Weights of a small audio captioner.
Model: log mel input, encoder arch crnn, encoder activation mish, encoder widths [192, 240, 288], encoder rnn lstm, decoder width 128, decoder layers 6, decoder norm layernorm, decoder activation gelu.
Training: soap at rate 0.0046, 5800 steps, batches of 64.
Data: trained on notes from a synthesiser with random patches, 78125 training examples, 4.8 epochs.
Rows from block 3 of the audio encoder, named by matrix and row number. Each number is 500 + 50 x the weight over its row's rms, rounded and kept within 0 to 999. All counts start at 0. Numbers have three digits each. After the name is the row's rms in percent of the matrix's.
# conv: width-5 conv, stride 2 (encoder.blocks.3.conv.weight, 288x240x5, standardized in use), inputs 216-233, a 5 kernel for each
conv.187 108:431477519422529504502466527530598515455425519522469507466553469586534431484531467550547487474396605440475422480486510535571543432511520564497494450462517458496426521544521451547541433399444539548444506520523491545548422446517441498470497451498440427450524388489463512433
conv.188 089:460538520418429514553482478482528658471561413467501537540544478471470493491501519455465441528530463533447539469469549509453580497512525558519551585554486654556462553481476524452486535405473516482611564349534487490553505517526493556536436486510489438540523479519534511529
conv.189 110:487521490468471507493508559486415502519503432474525473620403430464470516436511440461485496517493596570514515478471483601464514502515477543474509430491421439487589587531534485489454595606414488485631527500442520427481522454529577499442518509467477528535580534527563495440
conv.190 102:572529453474563488518477502556533569544516412537490512489525484499497503523539526563534551568488543421434487492528534451483466559515512488465510479450465440541497578529517539494492535477475441552490474490497532557486503546501487597506549543505507518421462569527527497500
conv.191 107:469597493448474452481547586570472554442459519519469498408592565481492549526538506439495468486418418482422500421442517533470513549473539507604537587472437543610529602471537527516493545460402525576480456497469505427517485565500532512535577487455448533529447510512570441425
conv.192 105:401514520508390581522469521556582516513482449399476499469463533516515399425515523475475528502525577497397557489433457473527474480507534462494493515503535606530482516417429454549575447519499411585518538505468549527483537485477488470522472471524479401462522492492447514501
conv.193 105:430448544547571438469525428496499451480593540503566547454399531444406432554552497444521567438516481506502503498424498539543505499511515556603503497455578475614434467489536481531526467469513471462468521515430475519534502510486427489575506542502445439452616536512544510471
conv.194 106:386427466571532465477535451524475463589568497485513564405543502500479607465551423515466550513469477489544590492476431544453456494561505559545511422619505454486500418586463591425523483475543474476511520533445532570508542494479485510506471516533620450482540484469538534511
conv.195 102:460459490433510623439338454476503466480466431506454518546547494611565450379519464559452457434493528493560471415488476461494548501544465526555497533485421555508539530427502492569541485503532484530476472548520549525403451546483468373548419574484416497469508421508475476431
conv.196 094:521516490501425458413506532378591524492512469444456534533497482446472487470430520589519462518584458405435514498445539464513549566501661475493488557509392435555467572600446558518523581405437499477561478464525503559398430498572542500547534532517412504517564480511478524483
conv.197 096:435500486415440390525560513490518492515458527517536534467450427419539545407403505524432467515505473482556545404428429433567420463566551428549450518500451445396446541468476489505426489512537453426539459432502556499471391517541494493389456494469455524502529521531545448482
conv.198 090:399481489512539523427482513478463491459416500486494508596486623605508522463530488506459503409505491408475517511466456490434487498509469502515496566463463457535405405471549491552459431575556532476447440516547521518525537517516529551454573524532534459478505484487444464465
conv.199 110:420457526494484495426529580494496500481558455461374470455617431455489472462507447560500530523526559666535566506479497488536519491471480489511470473472489387577616500540412496526533497513474424549461405535529477435433478344425484482456465539455460558498569584427454538529
conv.200 099:450468524552453405409486510622422509528523440469563538361624412491528518502523436519495538472510530503467590484498487420425467493484484532505453507491483459544409466527514611494523394541641474517469475565540509562549517456538477493571517426486504488517522509489403470477
conv.201 097:496458483504478590571510463566444477455483459569548458469465408498470464510627462457539470500509565524511426525555452538415475545498523497424534566533461526430446469503644466547514602645387367489477471579500510414458456492401582627566516495586397531515428545499575463476
conv.202 100:534460456525587468422511527507590511513426419567448500552593521462471407483500576540540487405577418499528528519504442511463494574489541517472492457451466508447488672538561391474555580484408511473458534528481445610485392454456505551433550571491447505449456424493554435468
conv.203 103:444447559473475503481529529525509409497467499451377545462465541531473498487498440464469521565532531430473485430506361443512454456516523434503641465545461523447526502472547507424413498453468463475583574525467525538425440486476552496476523502525499561541479474479468538467
conv.204 099:521520558521514567566549482500501516500496418499546530532566454490519492461569548520445405536495571518435437498494408501528534622432602520486446372460471420522511576507434530556552510532404485637513443432421497460423514473485484554592490473539528506505562550479523513497
conv.205 100:520403452573507445374464467616501439475504554443453539545435527539486549353510527410439444508550564546426473473436356395383473451455552576498512516504555400496612508527502536562479543439566608470401466542600485457608573450514544514489463489477420533514545477477541535513
conv.206 097:466449475497510505581430475536433443486496591544581494548482512524502480569473500461530539514458539611535442394491531514543492494428583526494479459528464487401457418511526480442475514501491485497524506503559535413423512471544466510536478448515548486490454464461488531493
conv.207 095:501422568545488521504517513434574522413467610547400441485450431492545509467534506439403569459506498501584513508537488456475450456466567474473495517527535406351608477456490540503541635476466485365447453497502514507516473387579455474484476476475490506506471455538545515542
conv.208 099:473538510487573428503440473380517472510522488521455433476440479521541449473522482512488464574542561529476483459533476594398546425502487486515527568465398463397474563522521395548505425379542549525542535489452455577560516636493462535490576564531456473470477443492465469434
conv.209 109:535432443423505465500473523534448490427561590523408515513451518579504458471507498536428506521544475451466510396539370515509539522453458606495473469463441446504509625520441406523520471437461540475492507430457541537415491591438492544445465432477475571461459501538533504389
conv.210 102:412533492493587479652503387542437419598497513548386478373524532461472458574457525474509523422559546508465396497416514384487642539460603520529487561545514569495413438436441512484505531471474525506452532508531540467488520524541450479559532629474474467503377458516488472433
conv.211 100:541431417482539480510482505449506552491532532415504550581440613511482450510460582500502576534546461445406492476516460465554542481500494532471479533497634630446504407496422578484424371416430623611559553491553549562505428505528498440478592472553479486531516547544505455525
conv.212 095:451445462544590364461548465491540467494490518509447476547476580532430478476430546493558555579537535414446428389423551487513573519490514542548507505482600531535623426395498493541528423530544537575508530479504501501490557463451420541497532509523434591567532520480541481473
conv.213 092:496431498549572553503516443544525621477542516542485545504549441451558544481436497477482485462508538501500433507479476406518507512531438492444457465446374410465538692566528479448476593482491560440500617580436500438481470565591481496541488552469498520460519481492467540462
conv.214 102:553530584552508502556557576518471483571539555493517532487484446413514475485564522426487457468534545492634523475500551490515499512484413532589483384508463365465534577525443460549619344485476545488443487462466449457568553470532444531504481502571491495513517582462498467498
conv.215 107:512529440516537473491464480496448493522445605473479526417423456550468409487476486551487575481460443507602469481570518538486485370450446624483490491460536577539586545627494482511475549543521475497434478597509549549593469473481457601538504509474464486451536511493435545534
conv.216 104:479555609639534489626477526478494480447565513457456568431452385452496412535569495612522561504415524463510587509550503502448493457406508507419479543519503529444490485518496443497525469606416557412481498531527514516540464449611563550461451631516515483507507482530493493522
conv.217 094:502521521528504478432476565575553526526558574483463606416454427480467512460478584468479431459489495558537433453559539533480489450432464525461544495427471548432507456465546542487409529547550494521489439515461587511489487505524461486592388473412521548557415502441544495520
conv.218 104:436455556463506469498549479545520402499513518503551379519464460583562463517494468456541511408395526504575489496534555454483423469520515509545516481444570503553460519495489484526482482569581431552462503444449602516507508539492545347552459481541464514475423505539527538491
conv.219 103:514451556429500504577432446518490511577499467451587546468466492512554547539444516577558549592533487501490436517441476523361567529497527504489449510515371412544464472433506494437456433520480502530556473442521433421491471463531457477496420529460498504534488483419464480545
conv.220 102:445436472470520538472433561426511531537444507438487534427461436571654403462471515437442543537574502471499552503529443470483503553515444455529534508461599652495407393488455590546556474444530518534562464528555488501502516450587496499410502544474520528469459463447507515458
conv.221 102:486454531449548490544451539526540449524644478540521530445486511517471497458491528425517452423516492456607390454533523545521472482501459452530504508524371421427638554471463467482475481405589467544512540561512486524559424450474492514535435568466518448510500464461480542435
conv.222 098:520546499483546381511579510523552572465509626461519493575531469557596472516446571414542574524389580529406529482596508601495519501471542440491432535461525490516448547541522472379552509507437569546500554571528580432437477464537465486490557587512595561478429439426491554464
conv.223 120:603440535523539561468520512521437474520543536546566443454460468481434449513521505502443547528494465497451632416413556528602505521508487471459505537436570516464493580429550432495515565564467437529541489495490457509527536441516540576566473545561522465430460505542522495548
conv.224 111:498621467531374448512538526511533398441538506457494506534467495524517401505519466515498577520518450482522497494495438523503505462552481481480493480387501454561560480503491458488528531542486499492542509498476472521499417437472479464510454574476491521483449493533401528408
conv.225 098:489500486528538473487537534477442581519433572482334471520652602540394479532602562620429457483500484538456517498487401480459557558525517429455490475410535515488455359605549519459407479591478541550389503504538477518496448544521590441412452625393526480486538451526466510499
conv.226 109:453521443428583413492544534497594531557468475469468513505466525481528505514520607493387619552578562543522589466570539561519535496425509522478531498573532535498523538530528442505504512440573501436489520497499554522565449473470540503492533472414618439412479525488481462567
conv.227 103:483504559497544475427493483551537591472496453552453512526484411399459504544532469540533434480573458512465516416417470506450497489512563513587495397541481478537564656530457463567401472427564583480456495483516464477490435420541452474487559459531565618516487515471406476533
conv.228 099:498472454478470544402512529506604550461518595449613564504436506552424473584497565479533484535469508582568449509488470485438560508504529483546488468511580511434452474496527507529513514586438434459518476488523477428460492632437479450500553485493517493464519534502516444450
conv.229 097:536420491503483600479497495509479539436470491548495413552556406454692590457554583511466514502537479469505412492379454528428450530572508477480541498447536497487476481445484488471505440553539405564548463529510489495556473464480529503655459510522510506477434542493498519499
conv.230 108:497474464474375545513530515480547544505481477499509432461445510560489487586471502553519484586555578609514497431573532582513467592497479558538476483512531447402543463486471418484520532493553524575493485509529540457596377515574555527473397564469518473500532490513400549530
conv.231 099:476518448483491463451505506520516552464506553560503376509499426515602498428563469527541506539597475460513520451506458470514525501571461424519510455455467445586455478503477549557508482498503502477461415527502520503512565538533692574385481456482505576524539472530505424489
conv.232 096:411464504458400575474452368476431438474499601449535442470526501538411496506506597458523514550530565509568512494483451484554469534512458574499499463373480491552479468376483544474581474584456488544557544445495475457474512479589474491538486443572480537493482498527517464524
conv.233 093:533412370497482491409556600457512516514507565487593467515512496600483451541544489461561539491433512535590554558507492481524472571507525460468500485563422364473431504595537546524491641480407443539529555575552524455525524499513587458567537477489522505508525515498494543482
conv.234 090:417498509561444432519529476406547494511539575412463505480546473479530542555585429558507516459555493399590463533528516483554442408514468411488524475422483470459433452505517511497594438497597495420470485483539576519419430480546498482476425469545515543537487522487514440540
conv.235 107:511455410419514443493497570456518528416458516515554548457438586537582479472543483408438499463509451513524493545494434492404488534555524470516528545565422459499524488529518456450573624584452415537481461457522484508557536537455586504495476528490505495495478523525498523478
conv.236 096:412585380532554465408481430547423484505565516529586428417476446494386559540510507483545531509482498461540535554416550552474464432513423554500575527409604472439421556468528576545391512475506477457527542500542562401474379520526459498490535486586526522568457451479605531513
conv.237 096:406400537450439439492462551563521445548523423514441446511557486564570463529465567595564555481498536501520449407549433546478505523502596453486443471528505541634438548539427576460496508534438431520470526410476514437493503471446607587591461418527470526568551465497446551516
conv.238 093:440454456482463432499505528512465503589522534502511481454455549491557423498580505479520484420486470533566607541467527545564699592486546448538507468451411345518458452466512532490440459455515512509518579478527426561501464456531442580485491413451542529393447502505454506491
conv.239 101:446510491490604476527486502422436481465443536550571424464533494527501441513479441452468417492464535600373445486522450448502547513412502563515509564521543402614498491573453462509529515477582542484528539432484535490483495519418457388537530497458507467470510414541507501551
conv.240 099:429548466494531517540452472547557475398552522490472489564555565515487494574686517482482486544442567477490540519352450534471540489475468498432516526530555566506460388364482388530499653471517491526473589542580522478498568479567547544595533434475522479475521516536543492506
conv.241 102:496488502594476495516578538567470484486492478541555525481489481529520544529543568517475541489496492488439493462480520497504510508451469520482527478490490471429440574594497410432533453657469480559543502525532606422467524530442460478519548508493587532523532516451544455473
conv.242 106:455395485542557520513545591515584477524589491499492548450538494465511599424501652475511507513525512449554544478508389457624546501379533585551534536462544504636456482589495489450516464484591558507482518493499484609481503514544561503605554482524544511476558521538453513488
conv.243 095:574453469378423466555573476573445506633582540444555541476531581471472522503492569519400556465479460503488547480397465450564444547449448486583510501507592557507406507546453473496556491472509376510415584590547585423588521465434614489436455486429506515474435537499478510519
conv.244 108:542517438487499520564509424543493607524457523425562446541525464451535532531522456551607476560590510488450470542509458577509541431485551554453335556526544467463431466545491414473454506536464475478516465481470509447445473487503540530555515453508500445561494449421471548522
conv.245 099:500517403513330509530480500499489487427418498453549497460495502541631603568424566459510508522571509539417469331480455401570455550582518412487555463453422478515481487467511406531502530511503448461490517423511568464616520422507454570506570572535504479461456513560559529489
conv.246 109:401537493457564494566439544558551534494504539537512442482501618558359481425598489514450515580448423523626553504435481452511566481529505553532372495512454474512533494502508521470473488530487479491474507580595551450585439572474484489485482453460475537423455507507453512514
conv.247 110:520492526498515502526504433505450554516482463470450407500489506498460550406525565470555553504503541462463504546480426556436543485505524532619530498420549488523453457547549482478422539509451474503397445541549473470536510471463533554482459512503473452532558515429527544506
conv.248 097:441598441503519513525480545520530500520469483485581461409475500527529505535483457465553462443526590494535429470542483539627547444501420611499547443512415452528496479465422450457565549581583526544556475542444431514562557472485487532516524514459415465434534508559561482554
conv.249 104:555549563467415515574502578525450520517466432451509585465517453431422497632460517556497479528535511473544482432567521525545521598500461531502446458518396372406431488595508388431526458497415572486510523473488457597510490407614467541449532500494496541521499472559496491490
conv.250 100:557497502513534480574564561468532497546574564563440516485490571512374487639575614548442550499539498411532521504503502463421489543524517517496543499560503473460523532490555552524385530601456527491554614652508477443503523469441479516493571494423509517499514494575468472437
conv.251 093:549445539585537498480431531596516504497485559489495596552476617499446374457608493442512451521466574535541470489526568475565585508462453480470511572541452397493531556603575441523520400565576582558525507538456512487557495527536597505490550469488404504440483567596516589562
conv.252 100:516436502520555471614587538434493521528478491638487562535527441556503559543502577536554481493482517567472437482491587502402508475545473527571491492476478519422459545452403537470505594429478539595573515596573475485465469613537514569476501616472524488550538508467467431553
conv.253 109:482563480410546526441572395508550498543512443429452402440581412429475535500425451479541590494503481465507489551505516492543489502500520642439474452484396498426503447555495549522564513428449476497447550507467511542557509564444577499519523412464489434515555433468522541523
conv.254 097:475541479462435556537519478457611552430466522514511513487507407516450481456503482495456476528547614444474504611559471662529414516448446501627509549529438520452490522485462505529484555589410478524523455443429496549597530460505497528455484524601436471502518539517498485578